From a checkpoint of a small audio captioner: encoder activation mish, encoder depths [4, 4, 4].
Rows from block 4 of the audio encoder of a small audio captioner, named by matrix and row number. Rows with one number belong to one channel. Each number is 128 + 32 x the weight over its row's rms, rounded and kept within 0 to 255. All counts start at 0. Numbers have three digits each.
After each channel's rows are labels from the 100 clips, of 14848, where the channel reaches its highest value: "loudest" is the band of the loudest frequency at the time of the peak. Only what is clearly more common there than usual is listed. The data: notes from a synthesiser with random patches.
# convs1: first pointwise conv (encoder.blocks.4.convs.1.weight, 192x128x1), inputs 0-127
# convs3: second pointwise conv (encoder.blocks.4.convs.3.weight, 192x192x1, transposed), outputs 0-191

convs1.85:120124118090158112092159097154170142139070149137124153111118106149101146115127159132075197141126122108148124166141098167126137142122112080054149104110098129053103097064111144117145174092165122089101115124134102128200181180124097159155107157204137139221088150096131137170144105110125120127074130118111124140106176174160119141166140145136144158164149119154209198075120140125060130161133
convs3.85:105106135222095146114123165134153136112109173159121158165101146138092106103193037122125118127129103170134074109140100211102144188098112119111067069132131146139131119081094093130175086159103123050150089217120056126151219162118106191144178120139128096172148123167151103163138167182145131208141155164120122116148106108156085110136137126153121136079158155147116128170110156132124196130105118095101151158111127090127117121159137117049122131113087139177103118101092100112131145118121120112128133162152143084145094087113126122097149110157161136112077136122164147096109175075172100134
loudest: 500 to 1000 Hz

convs1.91:134139127130108090124171146126151167191127125109124210168101106151127107165070136139134174125114141165192097149140130123130168113190044184150180101138134147129140096172086186146156090217154168101122127126131149104149131093131145175055133151119126125139140127135192127133105093107168116147144123151152162145127119084196147097136174131141172115112168076186124088183082142113101117145174
convs3.91:102096104106110091139132067160153103155189156143149109152104137115113127133135082140083139143143140125157176108087154120140165136133137177147143120081142153102152156113129165141127096178124188123177098157059125118134130118107098105147110112114194107127115149116154136113108098107175111125110101094149068121241231138097127125083112150164116000095104166102111130137115154206160164092126092158160116154117097117134154131160135144115122084108115147169103126126154164134161141121158139157167098149095140105080136113125070094100120084128108067150112169088145089112143195173127123093
loudest: 500 to 1000 Hz

convs1.147:106147110100118177098202139210132119119120152149154121149138117127055141121128071117142164144113123129111121069128128114120104137091126126168104098097152173157109106128126196107102149121163109129140163209129157138111145127119164145111149142097109113230037135086110135126138136149139120132133102140150101205102180132141142129163107169135143154201135147160235171129150092153079109154133
convs3.147:140136122224073096180095164124143160159110104145103147078085194085139145112161015129115114116138101130152195146139101152129119131094115104102190177172124131136091128186179047097165089165142136138116160066135098143138086140158154121191085117160157162145106115145161129092119155192131127127146165116181108199162140132133122085145122089092127170103122119094175164187110101133135127131140134139187133128196143113130096166110097143133157111103095102121149119185238138127115135199098094094137158115083121095132156105138119131114126143119124103099140109153131110179127117160127131138
loudest: 500 to 1000 Hz

convs1.75:138179064062141152122091105115161179126145139147098130143113149115152135155153065089141090074140130157127178058142172108087118034106146129158101122159103095138163138064146098157124083160131122136158114117121147154188130202145133111141092142084140112118105120169083100115110103103098137150131135090131107095136190110082112199109162206179136109131144195118127110120110128165153169142177
convs3.75:110138114122126146148180098219114141129120110087158144126108143148115143087115132103159154125239150147052165136104123092121087149126084131118115174129113116100112135052145128096170137106115117100133104055124074097141136125132117049204094136146097164085116134111094103107128180099157155114085143118075137131119149190132192093185104135075128124117081121141119123128155097073155109138078076147156127142217060131122117133132133149105097155135158159077201123115092123077113147174091107096183130134161095113119147122082103157137102106150151136147186145138162147051117144158115101106
loudest: 250 to 500 Hz

convs1.135:079079136153146106122117151094135189129110135166135059123184184173096050101104128126162198068136040081127106164115095104145116122175170118129115133156117117100171078112135103189145051123137142114167164101185190148124142091151129154190143125112153127119125122081155128096090085104155097175154127131124121097115106123113135179110104128114163124133121137058155148147143110124152183165123
convs3.135:091142118151157139145131077067139187089166110133119130109147110138128079139160177152090101126113114193112124099100144147149096099143186121153127145107111149105212138118076127104126125163130162118172111124115170210098155129116112077165125146127163148112147129129157137144123159148125138136162120070104128104151218152130129156157062145094085144108135103122137104096067152199138127046090176087131109068098026113113137145133158102118142143114050145111158056144110114146114132151152156103130098094146098164166166100132105115162080118176173128116136149107123129032130090154132053111
loudest: 4000 to 8000 Hz

convs1.89:152135122124145067121169148123137107145090156165129108105137096141138081169105107182123084146117136131152091111086202181141127134113097089142124050122132108122062140135146122100174096146108106079103154151095104113122134142103098118168167129137181176126174124135163110133091159120143214151068186213155143138099130125125142136158162103169141115110138095217080048142164080124147128149159
convs3.89:134084132213157091139106096142106142116142134123125132075125112117128090126169118076201198123108141142115130109149126104098149171127106157112174136122155117128069122122093116119151092051088164129135168136159113106126101127131159184140147096159148106170130105141118131091096127119186105075089050090082159141095077109050148086117138146130093122072188153169152141098118135137103093152115163191062159100095098089142164110153138136126135068093134072118119067072148105139124102144181156118170157101169126111182137175175135148092138089132093170128171123169140202139159111067113088104
loudest: 250 to 500 Hz

convs1.165:110123132075133104117187086139158074125114088119093197080068151145102096152163102085154117106163123140079143115128130089136094086055084078074113132113091132147115127121118113182072126160112131193154111156105106107129118153197127104124107120155135072123122201192155073115157110130146131146157124077148097146117165117119131134103087120140130030110161110138102132135201130106158089136168
convs3.165:126164175186144130122159137210166124078055104177119134139164142174127102112139175127139187127186142103161147111223108158168167114145134120060134131122141139123098129152117169130093140104092123109070119191155113077071151115175143095132142123103122121127123080132132179141099149133103143108123127163149129177065084112112135152144164118155152130121124063136190080098064113171082123121036180155181140145156214102129097118137168153107132128123115093195165158112108124161156154075127083141128094167096128123119162158124118159156174125154111110151133105178088113143149148169110105159
loudest: 250 to 500 Hz

convs1.115:114083138151184071151088127197183122109169134207107120131183137129138093110146127174140132144007158129123112129049125179146144123145166190107103120129167121100121107157137131080118119121130080098130116115084199137134064127112099116140144111168153150133122134095124131211121118119157106108101066130122067085145191154127137123106154169108133118150147145107130122133148090111132080074134
convs3.115:086127128143126078124146084126137164147140158143120147090182108100144135139145137108115114097117142114159143166144159111090123130101149131075122077137182131143119000079155134176181086139147158088174105150163133103138127148145156126194121130115131143111169148110153152086127101104132078143095129113110124140130140123161131133099150156176148155170138155086092138147142150180121105127140096092092091043123151148120153182116083128118199117081125075157059183092152135112126089187085128159101154099153105104207158170100182052084128125114147136128123147170100113120062105057159128104
loudest: 4000 to 8000 Hz

convs1.35:137050137102145172080102106071137197187078161139146138112043131112137129117097126085098151154111114114131160124168080135138145119137096121154132079127107141148098176088172116125157099049126112110132164158166081033112080104167082146142094129174110162103143117109139106097176124085094168152146102150139091073129160091154173168094164168126114139135139082142107161093133098131101162144109
convs3.35:165160084172137136082108133091148124121116139147092124092103116120156159105115122125106118107197097077193116146136151118097103078121153106131167197114082066089165085123134114146161085141196132138003084125161172106127124152100126121073105133109168120150159157122130091177109113127108192142102117062164091103107156131156108122171125147104140118120106126105130153142093098095102075134136133166111235119093121135145071195120100103150125120167106167148107150152088116169203125142188174148131210098115130123141120134083136151148126156189111114111121115106182138103154143181128105091
loudest: 250 to 500 Hz

convs1.137:204134104101095093168187111117067072112140104148082082133075148153180109162178107153110114122100128139113088081127196085069143139124073154127092121137133119106130104090178172155075126130132126116133100121166151100137130126148132137132109097105108020139106113097085116134130120106147157091121142148100147095105174122181167157131131186120068060096065131103163149110150139131103091158170
convs3.137:140162111102082114114158092085179120133124096102098130075151126143158126087139113120094172159096166086161132086117109124119087152104119092164106120107146069143163131115150126161124110161126083170104184116123109152162117094137088144147135103064068125123085143100090164087127126086078161131159148131092079188150131139144155098111107099167183148149140142108137117084168218177100114161109106084179104130148119112145106123112121072121020119120118104133118110089154080205115110100144153118074187168104119110071148179137156130149134146141113045175150095073062111089141163127191141149
loudest: 250 to 500 Hz

convs1.96:150129132126114047073173080146075182086091149127122167086119095212089147102137162156100164100095150087162188167173112115091117100152151172112117141145140140116112113121166140089135121057151078072118153124141137118114135139115122139133190192143128109146138082148132203113097104137078122084100144102085141173148115112125159144164171168103083083110116062101161141157105153136149130117079
convs3.96:082176147092112184135139100167137156113090179121093148119145157112077146103153109176086136111143110129131071080145132153100135131142137134085129101095136123101199159117081125129119145083115053053149092108091119158167137188143072121185137116031099199115124117093091132139130158183112132105145149138133184088142082168184132143139131229136129131124073110187122117135121133114174158143104119138122118097150185117149146136139149109146221114123098105143135102163152173092099073147124103138163077138115101108136172140109163184087093133079201132063119093136155116113125127130118138131
loudest: 2000 to 4000 Hz

convs1.144:154116092136067180157134152113136141120117115142135102104130098060099125098085055079147104143121112172112092080058153109108009134090126189075163127125139146075136156139145098089180110120129170194107112121084135154136137130114113129097134115127127124086127062139105143200186143108141177131150135188146119141142122107090113115118169177122138087156158170160123167164155152111162128098148
convs3.144:143127098143145102115176116123124101156174088110186119120096105107108117122081168143162111121134177088112130144125133102136144152164151113192086117091096225106134129161132110129096173121136147072170140121116116164168105150123096123119117126156067205121097058095125134131130156121057081122137176102111176119138098178118106191103158067167183111119140078064100165172117173086131096134129113105088126177069097083099167088142133082160144189189158111155166142145110113120109124131135136100138127124171164089093171099101088075138106068162130065110161139178129094119157131154178180111
loudest: 2000 to 4000 Hz; 1000 to 2000 Hz

convs1.163:055153138156139115123163120202143149112115075112121110115147119124088056151152082126129097122102116103195089128118076164118101122134126147136104131164122175143145177156151142125095168162145070154101169156136093129092118133135125115088057154136044124141120049177111146156193159164142098120114167182126120157140114162063144134090070137187112144095129110105118113094116179192152100107106
convs3.163:072145136142120114169155128153127152151109108097124090095087108110128130160091149134151092156140109168133111152115179180039078112129122170132128146125142144121169167153119119087218166122172166184082127092097182120074139183168126072163140207159086169124096133130152152147160183102133097111175154166110195083129093121104160138131172048148167122162119105118059145151184165147141154148114112111163146129130189127157145146093085122098144109127179128102139163140103162146080113131102081122120148099174144134156120111096175092170113135130149040173142115113183109127170167112179136125
loudest: 2000 to 4000 Hz; 1000 to 2000 Hz

convs1.126:084160114148134107084145136132177078186120129145105183206140140127145142148156145091140102119124137121206089127130179113108145135146142189067114095155104100101085106112149205100077178155169134115094101107151113130172120158119148161160146146193136167155165120139142127137131149122097120135109154152085047110138139087157132078163104181098068187130086130118087181144094099127120096067151
convs3.126:097114086093091137143090126148127129112165114092141119081168127120093077111142113175145154140120116104127123135137174155097114088156197095136133162117112119111152134145109141178157155127140185117129115161094119093173086099116096102080130101065096104073137101095078086057108092121088167139154195133095086162145156137100119129121121128108137159082122104104094168023068108172106111163134115000126104097128110153135160103141145154144122117154122153151134099121120129065134096114083149099180093126161096088123097160066219087099128091118081142142142132112133169114148058138083111116
loudest: 500 to 1000 Hz

convs1.164:141116180103130165097092124116086148093112182114119111110107080176085155098113110083124104090118120148102140111081119125138184117125076138129150184159206117141128169088121161156167134135150124103104139141099119178154169066108165154114128103073130132127123132126166138161147080123143105117166147073130141192092152109081120132148064156240097105118161119166118097116188147157119129158036
convs3.164:086114134100084148152115181146160118101147068080108126099104138151105090137111189128198134153122125184151078116106093093127119084136137119148156063184111142130043088164127139118120122106171102136087144194130115121094154126059123094157173102136170089137144143180169119083129101121129116145094083132056059093115134121080060125170178113122142199215124093141098132084122090096122074154089149152139077132128197092187082168154062172134133097137110139155091095083142095114114118172142140059138101133141126150135098136145087138099133130131131164139098099125152134103119133159119122141
loudest: 500 to 1000 Hz

convs1.110:180131177178154184154174102113133082122143126140054142124182126105145118151158099183112144136169170081100197096169081106135118122175144120142098029150145125149111095114119100152013099148118101119135115146155137055115140095092129112128143115139154100116126127129103174109104119183150149141148101107104155132160155118134164187144157099173128162068105095158138170154149082095111155101129
convs3.110:165107134087116155120194141131115130100102151096162171149117112127064088177161083202156108163144162119164142069123098145113147142109133125110108101149160093121125113111156127117133118152136150127177189162163120101183068139125181157098121081169192134117156180096150160106164130105122194079105112152182102069167102131165110183082168091152192179134152084139195171192123148162135156154108099093146158158141107128108071179072119114119140134197148112113178075135122102109128117133106112124101112154134169150135151141156130155121139202127100067191114135131175094091138084147121096156
loudest: 250 to 500 Hz

convs1.65:137122165158171085136155138139146132128121159121075186096170154137093075081142176094088142121120077185110180161160149093093121110168147138127164147080085092097192074105084169133107150121082183185096138135142122203100132071157151184102163176107106136149121133106098132115155131124155095106106122184102084088151135149092130106104167108121146135123118112116126060111187182102188115127148
convs3.65:132124112111143104140138107125103139100110126122148120157183108147155115118217169181156133192102147112171165178121128152141094070067124127127153098166126151092153090081133131113150190094141121159101190072099135177114144126070149146092169086185140112115123099147135147141136124136190098160108114131139071099131099106055088163135094161097117153118170109164162116150142126120084146149174199122139141140156124097167072129138127071169174145136143047121182153103115111127112177179098098172132097110121088116085163158134139143142121173095062095075183104185193172076133109134092137138
loudest: 250 to 500 Hz

convs1.84:118119132128116166177106124111153129038139163155126057113152195111109107188153163147150164114113156161127140090129108051107151096098181134084123174152117074120140163150136102067116129140137142195156107132117136154149111179136111118100098137145159156110134169106136093141069168096180158205128110147084128085132161142160107176143145090162140116127124088120127095120154104150139113092015
convs3.84:087089107092120109131115119130141139149131119129076177113125142151088142147127102142180126140125098154173112132196116140110108132111070133117111154228130133104102122177110092100114089152068084148021105129114153088100084093123140119101147093093168118132132093129115116071170132130112162136122152101133103167097099120102081122165143170069120152117149133122119100147115160125117133137088155140113125138065111156120107115105139141045106112102145197163148026119080157101082127111145154110080103086113086057136130166110110194152159186136049107115073176085129154105093196097118152135
loudest: 4000 to 8000 Hz

convs1.182:157186185110135122206071098133185135141080128121060110132144085121092099153134107105056165149164115136096134142117111106131117137110113139122157121180103140090127136122090110166109193121137102112116068051074187088106032129118189118186139103101162097170149094148115150166116149106123105137141118103098144158166113157098119096182137143117163106078143100090107121100140124106137172081106
convs3.182:125118119012100136076142092121037120136177113112116144059180189154122103189054118133113116130090148120110129117091150114125167121073137141142123100127106166191133124086096098110135130133143128127127138120148072129124135119087130134093126127158121094209131072143212085160113115163113069126103134108111097149142097094054166101125104076172137133139182082119103159119148124070135108158163161156120152132099151084122144150111096152155132130200156128101159103111141139128158157097138123114109180105099095152088117190114109101127092093105137136117091110141227102178101135131111134059
loudest: 250 to 500 Hz

convs1.191:115070169169140182093154191182145166124104121109142114104112110102144121148091145109146106159062121146191117209148102099220088155181120116130207113104145154101094108154108152108135156082105123119140131138137119132105126144122093151137147074106218099088114059124129133192110164159108130156096139128087084168162084092164124120121090133129140132128176151110115204105142128103143115100122
convs3.191:134222143098107112149158109095145122126156161159143114121130077116079176159092149085136112127100117154136151187131180124079167120163110125160134150127132142165134163094148167152146109126119153101113213113124148139115160115171113129138153094131119145098127189174113121098144050120181185097130142124113193151089089091142165173074070069111090125075133156100148188095144128088158126113139201124121097122158116109132129151108074152124141074125187164151226122155137133123078146124099137105133162163076213139118105152152155149118145134091111198120159163118164138089080130101071153144
loudest: 4000 to 8000 Hz; 2000 to 4000 Hz

convs1.133:160152141120125111109127173148137160128088056202121099152096170147155115141145102145102129130056090139172145124204159151122086090130080107132120153147137106156128144079148150156139198144115144066076089108135139138135152096040139117103102121200164057130076181109134162109154155079147113129156125131111079167176124099152114153170139162124145142186123090106124145107190123148099138139180
convs3.133:038129124163133166096099095161229113133168117086129113076120148130108110149143032112109053111085116081133144204031168183083085067087137129106154108107085148138150060134102159107176132125127106104114106103111147159152139137131175162098081190119081152101150112080144119143123172110100148122101166153148132137126081146118111130163152168125110161157097122122112145131108124098106115153159140062103109203159144082137156123138177062141190099123134107135133135164082159097121140128117132169125153128095201149144100098134164141088123147136126121136181099113110096105137109095127126090
loudest: 500 to 1000 Hz

convs1.111:184177090189111184110096195199100146103125096132098132155159109055097147149147099160109146149157066136142090145157089111138124130126138078112157157097107104105122104156121141121149120136173109119105155087139118112119105119084129124149090182090151127078124131118097135123179152022132098118162116170147064221144107085140146162095125106100177140192117177121098092143095117105141142114115
convs3.111:075146150076131164139137054128204111148150162129094132109066161111139109143173143112119081103141141103129086096085142101122202111122078133110114131069093125171081119137112142150138115094113128081143076157096113101063151094138140107147113146161143140145185079127158157115070195115107106123134083143135167067096130148137147115130077161120085088112123112149123126070093152160166182179189186154117186186135091156095153162132131144114157103156103141205189091184087144081133074136117111196105088164125160103122134113136169138084127072146112118133122151087113149132096143152072118142
loudest: 2000 to 4000 Hz

convs1.174:131112130110155129131171125136176120229113133140122146122075054096062130112117097094128150113141171121107159102158158112133111060128134157190155143135131096116127074175086162142139133203145098131141119128124147134085134072137140087145110126119099164091111105125101147135087169167126000150145115109111125110073122107142119132109135082100069078076128112127132127174091192095091096138120
convs3.174:105181166151134073108111094143124154141080167104143130122117118134102075153084140093118100050133130122101096092122110148098134095136187127122107189160096135071128177132094114151165126187176123113098106113124150159144128131113122035179137109124142173094122148131115074108128145106129094197119126165050090212141101113113081097085109145175099122125124132153085097147146211135108120134124158211164131105121206101120107085105058151112137093122139164172130092129165107134123107115148128159184190163137116059077166136129080127137121081134167108112134104107107097121110159086132183108
loudest: 250 to 500 Hz

convs1.139:120084149209131138073145123141177144146139156179121177137136150113143132109133139125158119135071129112099165138138142137096068116179161140155165139119106089155113100109166122071143178106098113096136125139122155089116106136101108182125111137130112099131125217119101150099140057161131110105181149139144154102082139117105125050147178121158153132136185217089155136046201122078106113090161
convs3.139:156112097118118122159098161136220163127134117094168122053134085154124112071144130110104115161154123076124176079146090148110101111161154092150120101051170146048133157119137136051119133097144117103116084142098152164135132085111076154091084124159158157091083096080139118097127075103150091119144105152128104079144130114099087133159078112122146149094141111087108148170115161164142128186157122111166038086173117142163144166160212138116124148092151118116097136131059156135148146129098040123145166147140130123148106129104165175102105166118114105141100034141086123087103134099101130134
loudest: 250 to 500 Hz

convs1.62:172084099149205107148172199133118115092140140116123141143145118105134146096145161150105113082169131152200097142093134125118112127041119140113090137123182163066135195129140095157148113077125066133127116168145138132155087091132128117097126105134132130135133103109098101133149127118100000135062149127099111108080135159138116164077137087101062149139134170121173131147153158134121141091132
convs3.62:129168169090121113135097102142148123159092109056138128114116104157127166147104139147124128135120175144137096153107137135120136114115118159192165113121083098068143140138168113116089155074160172128169088085112119131129129079125155197123166115050089130122121131116154220103132100135138144145183146136161088114145202082145116127110084100077115095113173110057091114070160104067107105105139131102148118113159128187152165156144111142159155171186132148094167104213141088101094182099093112095133100082163106120154101148110129119157128136040151163129111104215170149130163071174108111129
loudest: 2000 to 4000 Hz

convs1.162:137118129145095178191133143126093183143142146105125134044000110143116117184113124122129108114114192143100138118133110129153055092138178094102113138124110095163163109124169106129170148101083165113148115178155128114105120160143143135146122138139097200138098130120158135103183121113126100069126167099097088152113146103100104094133156133142158187126113133158093154098133105163186159173143
convs3.162:100100174139119153117158110093121165103124093138153167142124110155129064103150159173096155207113097093141117096110074180152105125126000122096091086151140101126155127133122123128139115132030135109096153119144151198148178122121130138126134128149155153107150126144117134156101120107093090116082138151096114118061132135152122147112166202148116087176097091155108125087082191118100152128099143161099123095126126150116153094235118125134188177118090154148158137081117105199181106119170145166119100116090162146093158104189142140096134153152172108140152083157130100153138149129090150138
loudest: 250 to 500 Hz

convs1.69:222124123132116146144116149111090142141116091138129110119159115134143134178139136172101167136156113121146090128040111179119097113152108125126168191161124079167117109173090112121217092162111118134123109112109077119136103079128071124118147227118099112086153075101144104138213137046152094142093117098118086123129091161118087138106129143165138116162120124184115108080070110126116138109140
convs3.69:158121135124087137134137119114142202084102144172143083162089164160168168160099136141157130140071155132130106149143099135068073135143092214138169128187170104123133133138106103103116123139160160124114105146185129096111110185143084169122151108064104131171140127150144181114181152158079174191136193086119143127103093159133105085190112101128077168135112111142081132093178113110159035145093108147161148130132138085028113168118091065106156121105139119128137175122154131138111105105107146111160155123165126149154156148105142132159095091111066142125102123187165131179160094128126102052
loudest: 250 to 500 Hz

convs1.27:107181111149128192181161163173160102112111131140138099105136103148102098114141196137103132113145113125146122124140121123149141124145113104164150096129079166156056097108143171141122158129110101094120143137139231087155132139165244163158136118128141090152072137141106149111118137037096125145156159120137177123031148109099132109119143119184154138140111097140100162129178128150072139176085
convs3.27:147160096140112154105150185147114123148077100102197095128156134161140029061146211090154131101139112078121093167142123096151125187181164126105068140113162100129126088122132167139165156116089118171111083108200139131149099154134087100134156062114136129148087134127180136104100139094155150125135188159117111104144151131117178123133156145117165108143150138150086110153065090109085101157159140114115139093129132141143169060093146146175162162079140120116126123142116121045125159114121110089141175130155111152059137105108125144139122137205143087122160101116192151121111092150118075230
loudest: 500 to 1000 Hz

convs1.82:075112092156153201167178072078118113159172149165159120109153123133163133126084144101130106170108116099132173120110228101152100097088167097138119115121139102112079074091102132083138147127133089127097129081108115124116164179134121091141130112129158157098079120071150121145152113114111212161156175113128176145157133105083206142137134072126159109080120133161134089077083189113118132160114
convs3.82:200102176172154152126116129160154083097150158175156128128101128123156133151089174118148142128149128074122086062148136146138115118146116094144095126132124094091174138104141126060116130088137158144098206220104125126122071096137201103113148163096105068115109163146153135136102099134138140130126092169104118176181109176138155126129144125140146152093111057105160157142080131121140124112098119138099112132176103131147213119156142079140137163070152142171119114049127033109088144140109132151169125117102086108157067140159138114118093124176136087101125105130141082169133174052098181192
loudest: 250 to 500 Hz; 1000 to 2000 Hz

convs1.70:143128153135142129157080155160162149105175148118225161171126172188159100180115136174132106143138159188134172104191087090085170076121184133102165122109104168141146099091139163132111172136142157154151144145090137163146109100108126158062110096147206136159113188091167114127111085123087097135137118142117147141142128167123118177179089192069146175150095148139135133111139091167122140090142
convs3.70:106135080141132139081093116148097095167047154124147118109095150092064187148158109067112122095147126116136130125197129075191143147080168145114087134082136105150078149132092132114109117074175099097166153120151121205157237108089121158112118090157148113136091154078119152130094156104165134156094165106141120135183124088162104084115215089123099140146109057127092165105106146098149156194132152115103082122122193152107152114162185165145131140102082157117114136115131122148126102121170146148159129089090117132169105148101091157163126138153164162166138087100097118163193120138143169157
loudest: 500 to 1000 Hz

convs1.178:146072116155093123126180146169171203138119132122043163140147185126163087194152071083149113119178091100144172111146147143113115137158172097141110182132100133140172133112096113120180140141139126204090156131142158128129088070142100118161141132096130160125125155176141118120088157193105113146103137123095146147120088171104060118121054085154105102132102109086146169130134129134142172116048
convs3.178:136121118102129113127145108135178110143187105092126108115077080149146110133072099136193079092134155088135058142142136087039115132079069152098139135111168177077121160125103143147148131174102101114184129111102193073093140111173126132092098129149106128090119127141171147181084085127207109102169094120098142102120101112174110126151144069115189120124145156104141130183183090143170142187068151163118073077122144113096116089139103108166164076087088157126134107081128077166106149097106124112176127110161148084069171112097151125091124086086112092146120158100129143112140120088187148134
loudest: 4000 to 8000 Hz

convs1.66:152136112094154171177086120149128151107120107152110075075167136115120141116084108158136137105069126132118143114140135091170167135141166158168092156111091129110147135104173108076088118090098167158129158109161147141174115043116122104115122173124113151160125068151128179091094147109091120183126122148117147073131117117126153197101130069091143075100106123158116136105027113220148193156091
convs3.66:109122141120114128147151187131173126163047154145137101048158096158143149055207117128137139139109170109141183140063142133157145046184122125125120091107142129178108104137174130066101115103114103165146095146173150145123040148108111112163139158124147142132105148118100147120102121108105119145177130157103173123161117106138150159146161095128143164131095133178190150168136124137158107176119104119181128184110125099151169106120086109119190153114099175098162129125127168109115149131156152095069137151126124093132091148122072097177127169144102084157241132164072195146158131101115070124
loudest: 4000 to 8000 Hz

convs1.104:140136159102161118164140144114103172183093145130143112088065114158108104157158121129078135058139126212102102125087222136080139124164075151144116134178074125074111101091136115149114086118096074123118131150134096090078123148115152152139191128148123101145158111097106164167162153109078108040111137156138127126146119102104145110108172095183172112122097103087146120103178201172111132114140
convs3.104:176119139052105114135160124159154101192152172160116100120128090077187147163093103084119129181133095214104065132118207130048151138091128127083189098115131170138120097152104130141112106118108152133118162137145138137145189171112115144223128123162096128177110084105111142145086151101143110111115140118135174149143148180139100140094174082115072109105133126216102142124133126168125073060156126170121127113143099184178144106163107117102110114187107111200110127145151117166160102128093116165119102100121136105124167139174101166150093191163110079132103155137148153132149076166123120109
loudest: 500 to 1000 Hz

convs1.109:148138093133107182136101159130094112111120119123079110084172143094086129045150078140092177115092142131123132142155117124145048129196133101155106093159092134113197108158141131108087119081103142168131158132134127173113115110111146146117176087114133082126123059134060218149122147132097156156104104182118158121142162129153103130109149120205092138180093136149164143145170104193185122096162
convs3.109:125149123133076094207140172142132154081199121109093125113132137085180123178124096121088136148166128112143118128125123138036104130136176180145144134174130107102135125101172122117170097084158154181160168128150126071189094082199075071114133102115115121066125156108110146121113151062128134061134121129127169118092111100119132128116196099099118045113098105092119129119098144094101063150097124117162087158142140084142178116133064087101102096127138041128131148110127096136128169137157127159107137092112160126099115185119154141123090157109218117106128131140152136156103157181134151062
loudest: 2000 to 4000 Hz; 1000 to 2000 Hz

convs1.24:090092122146126175118076110189166175121136188123126142173152145083108099130149163186119108176100117119131083016152129141142145075177108087154151088109113156198168092091095131167097114141121178148121163117131129148072149129153108093186158100109152083155102143073078102136097118100125101159117132137145118120160168107150144134121167132147148130156138192107067054119124142140145124066129
convs3.24:160120109063118136122054097132128133173157150105111153135130117174126185171116149111149127135173089175148148109135074016118060091069120116136178121125059143126070180134077095168125074115092122108108093050162100126155090112076139123123153109092126122142117103083153179085086111144097164107091114124109090169102161092122095088119150133131160148127145167100152131123109141126171122100093110120173091101082156132146111120139127123077087163092166129093072130089147124125117108081096114097092141092133082100206161101162155175144099178091110099096115168098161152164139133088176102163
loudest: 500 to 1000 Hz

convs1.158:078125140150145126156065127143151143157126111119155148147100129180076134123108147130139140088161108137088108117168156135122153120044116039118104135068131084129166137196119052130122139193118097099135113140159096111111159216086106113183119065156144111115108126121147071101131134150167116188161167137079148185136168111099130164165139170067089105114162110155106135126146115141159154109073
convs3.158:139143163112111150111141109121103158151155136106142164032116114126150132145134161202101156121126116095098088165122151065096035167121143155162150161164170126109153152151129093120110128152175183134125134069139073095116071144156106128135143136148118125157093147130082109099088097161167127137111128116132197124139126145161123155100139116095224141129090133150078110117097136104106071154180113116128127112119089085161135148096067117158110111138144075025129134075081142118121145053122111134121209122093169154124120127143059165161125154151218117145152164144167120114085168104125159164
loudest: 500 to 1000 Hz

convs1.134:141129063139100143111136141132124137138122122130141091128120202123083155127155142132123115094099115127128087118152123118120128141156181136094155107123130235121130128144151148130125134114128083147121113124135138130130124146124113000182133138106131116136123158129166128130146169132093106121121132111127129145143118210136148136129097136104093132153110128071106243114140227142098112139125
convs3.134:143091140145113158139101134106138140170102122114167122123145146132133146135134115120020136104165100095145162131175130132130116111093141116144132120107133150137179115127153110129141106166113255180070169098121131161118123137099141132116127157157093128122137114134125144100102100131121116112155123111109045122168255166103139153059126151147112118137104139124136130158144093120143094186109120121132148114109122085206006122144156100116069112123143154103139101140112133093141092095081120107181131114153116134122164168126091133121102110139199151112125145108137073169110132130136099130
loudest: 500 to 1000 Hz

convs1.122:157121123124170133181116097139132126150134096166077151137153110085118147081215150138086135193096167107116158091160144120128167117167148089118184196127115182140096099169100097170131150138173120129127082158137056109135095139094093126196149128160123066118109108101090170135148125115148144151084130109177108153135190108078109135133165105034102179070101139127149141139075126154117112134165
convs3.122:155147096164081129074137137131123107106104119101165089098186108087139125162169156116122142111081158121154115122131171092116127144117137156149077084113133098105155102217188148056122183113165149139114102177154188133117104102163093119147124152052188084158186150137168131152163097167207165093076170087107114134159092123106067160147144118144051109114150111142105129105169194071144082102174125105133093104111116137116080185171143187146127125164139125100138126063179114137106129135085185153146157165134176134127080150089159180127132127115119107110172167126103108147085114148132136115
loudest: 500 to 1000 Hz; 250 to 500 Hz